Rows from block 5 of the text decoder, named by matrix and row number. Rows with one number belong to one neuron. Each number is 128 + 24 x the weight over its row's rms, rounded and kept within 0 to 255. All counts start at 0. Numbers have three digits each. After the name is the row's rms in percent of the matrix's.
# fc1: MLP up (decoder.blocks.5.mlp.fc1.weight, 768x192), inputs 0-191
# fc2: MLP down (decoder.blocks.5.mlp.fc2.weight, 192x768, transposed), outputs 0-191
fc1.85 096:163145099148144117118095167104105123121129093130146099143126127103127128144164120114129089119111104132109180104145136141114136157154146106113169137126156108192125089103162116166111142109116088117156123185162142095182100117115144139110111144127133103128153149147138104096160124102123115124093158128164164122144057105105113142128114159100128095084125105156127117160151127151101136103131131149107135147178118120125120157139114103091110122139140103106126120102122156146120162126143125137144092146130150117126113110133085092140114150101092140111174165095121139154121210094137129153
fc2.85 097:141126142103130151101101138113153114128147140146133122148135135150070124122105094133113126135166146158120130133093097115134127136144122129163129113094118107104114099144107131113142133134086169149115094136183097114112134139182119125189163122108149159142098114133149158176114126131139151096141120152139075110124150115151158128145140094154112136118178135089113146112108137120132117172160131085176104086123120119121147118072167145125147154118107181145092121120144104106044098149162137122123133096135054111135152109119120169133130144139141152120097096151146123133127107140120145121
fc1.86 087:120108135134127151135129109128109099148109097119136144130142158145133141107144094166170127132128136164141139149137118108118147103132162116192076088136107133127103126153111127105156127143129148158172104139105111132127119122163042106176182105086122182161160136123149131149128099125129099092171095094115113111116147118111107118118189116122161132168140080131115135152141133121125102131132123128136146153092129142125084129108123118135123120130114117118143165100139125081128077096130136134138107139151070111122114104092123125119167128117152174159123124101125159131114179116161153088
fc2.86 089:193154133143174153121130188108124097130140134115118075113130094077144124110153127123088146136123152106119146098095148160132135145131107115094130141125155129166112113080105096171121099105113094133138110147153149126132131145112134135122098126128150083110126130081106166081121141137149105143105140169185181144096110128153135143120145113125117134091144147098146128160150108138113150117141113167163136110183110130126144152123121177098156134094118100108115129131127123145129165135108116141120162130119153058149111128175101128151147135088105084109106133153102130111150123137143105109
fc1.87 097:098100088096152088136123137047142120124102137143180135155112161164140085149122106132106089112187162078125116119141120101117140130143152136113121128125160109161156120146185123135107123119112142136109112119173099091105165139141127134131129148117156163141104121169177156102186115119156119126129154163131118119161110129134143115121149122127093180082137076141118096121109149146137137113170095137128130115135111133093136147126101115116111145143125136137084125130130175132134118149125098141120124154127140175168135147112081113128141053091109159113112127116132141118124142127121121122
fc2.87 071:141162113164123110160135090131111177153136149056152099144122131098109130143139137140114162129113170126166119152110171120119143116111125144089121126117132138089149127122096127129135090187146142092166124124081168162110105142128150167126112128185106132115109132107045106113110141100119128097095134112113155149116154103135124137149156141113165119143144142146127128111158132137143123131153097126113132150093130140089088142115159102150136117129129137123152108144100135138047115109143171110090147117121140089082113139134158128094135175122133116124148116115192140139118132115116127135
fc1.88 102:109127116095118092146124088112161139106129128147117171116111119146118141133130106158113096163132130132120095158128160146111130163156100125144095112154115103132142095143171132192159152142099096105160141111157079135154151150136085161126156173133112158125158157146117125146118099118135155113154126115133139089142103133127109111120107133137148114141129136131174158131106095158159108106155069122057147127127146095137157157102130113114168149180134126126107134139124096147111197148169130121144156142095120133149109155160123082124121117119116131107163135129135134146095114095176146086
fc2.88 093:152095123161120100107103157149141138148129123133130126148131161097089089147101088129114113114096123151157147153116166131123105112106137136157148109130104135121126123113153148128086164142134173111140103129163149120088165105132136102157120117132129153125128128168180153140149144103135086170160116144135092143177101107120151144153137166120124156106097130130125163141120078133137161143127158096154114118060146133121097103158120119151139131111116156115132111149151129112045103116153113080138102119123126162123166106112116102119069163149139144100117147075183109130104141128123124118
fc1.89 100:113113129121112065139101149121142131085081131146111132173114151117106137113142138127106105147133100116131138117111138072120129172108130158178123133149170111123139128153207119168092147132112139121113119167133112096081108121101151132130097184132136136118143133156120144101139108137148147086150138148074127105187107123142167119092143146128127100118147125127131128119095158161154142137124096104124105155141132143125180154151106138121142150136091141110116106128135172115098191127130146126113177118121118150148131188140116101129153096164112125131131146121144141169096114153139116088
fc2.89 087:143165112151111128161130100135137144114125145110158128110149110113101154106177150130158150117126152129105183148112135131113168173118093112138110128148123166144127119143117124136096171104075145150142110113116118143074112151090119139120112141130110114126119146089095129083112111128130146149135141131102148097192162104142093153142136147147159116160197111125118138153116138100168166130122110078101132120105115118134157122125149166102138122154142109144159107100076137106095163079058112158144107134094080117124107136166137132158141118141123115109115166092113117152122136135139142109
fc1.90 102:127106101117126162083116138126098104140155124121123126109095137146135134166096156090108134128141100127167146139154115141159066136093128139102117136172173147163149051113096123174104153133136102145103121090165114118130173137105077118160129161134115142094127106149154170153159145115122110082123135139167115146102113121104123183125122135112110116125107151108154152149089105162113124117120146116131132156141147081144131162145116135178116132131118140127147140142144117115105159148147138122135183145142115141123079126110104085131119110088119150148115087136150111176121169134152121100
fc2.90 126:138093170105097118116093089148079138124159147097139136092137081168116102158136132114147165131169116175132149131144159183136089160128080140101089116114128158121104067100139117140151106097145111141125137062125090165133149137115105113107154115153148170138164140130134119146103126112138104105128132100164092162117144156121101157121078111131121131122131151100156143176072142115132107122107138104117145168144140100163151143146138105130111144101128147154144157153136086127130142139107095121141141161170134152130117119167128119099119116131163121132148098102131135134136147123140096105
fc1.91 106:106176088147107134155125121163105151148125114151111134117106116145127122139114132141150135153128148108144164143133165172128103116126165141133155110100141100166165137122123142126131155136118132103144120132118150116144100065135155154125129170093103104134127104128093138085145127168143115142115146101104133114166121061089110127148142104086132114140091116156153109133139133115118140133132135115111121159131118056150144117109123074135078159106138169102156115087145158125117108125164093122088119134162082144130098126123119103157157082118116155114110158089104118139155198118159150146
fc2.91 119:118142149084135137168135126125122131151119099128095137123113107108104179139098145156171134175138097124115096163141102161092130112134086110138119143100153098131151155124137138120134153177107135158096132100121157152116128144154121114146159117138153122143128136102082112083125114118116151179096150115104118108157164131128142095139131130102125112143132147145079132122114122133135161177097153098110106097127142153147100093161106150141090136149078126104092104141180110156104128124166142112182156089175112167142113131115106127136118089146126129132146102113118136054145121135152131169
fc1.92 097:144163137083135118079078122118144153094110110153095092133136126106119137103175114104151129110121104158126118094143155059131131170152121151211139136125100105110072158155152131163140144135110132143135128116195120117155141155132163132115132131124123121068177117157107112121151084105129117128139138140097141137165087122112125140130129163136145093114144088116120097133110109147127130132135093111090146147118141119094100134122138120107105134130117123121098128085123116125107163104156157133111118122111148095122144127112133096124169159134128103119176122120115125146110167067171141119
fc2.92 082:132144118118142159095123117101154150134131088149087109168135145096100117127100090110121139138133108126137127128138146134128101148124118111187143118132129132105109107140132127093148160110120156106150142123149085133102144143129128092157151115138125170142147110144135187176139115112100136142146157167117115131117135152125107109123127175104119149125166130122109150153128076119145142145155164091110130126092154100116122150124177127125119154163162159098139113136067086128065121100143131155118139146056118116117154116126089123156099188114159152089117094121139080149100118092146150107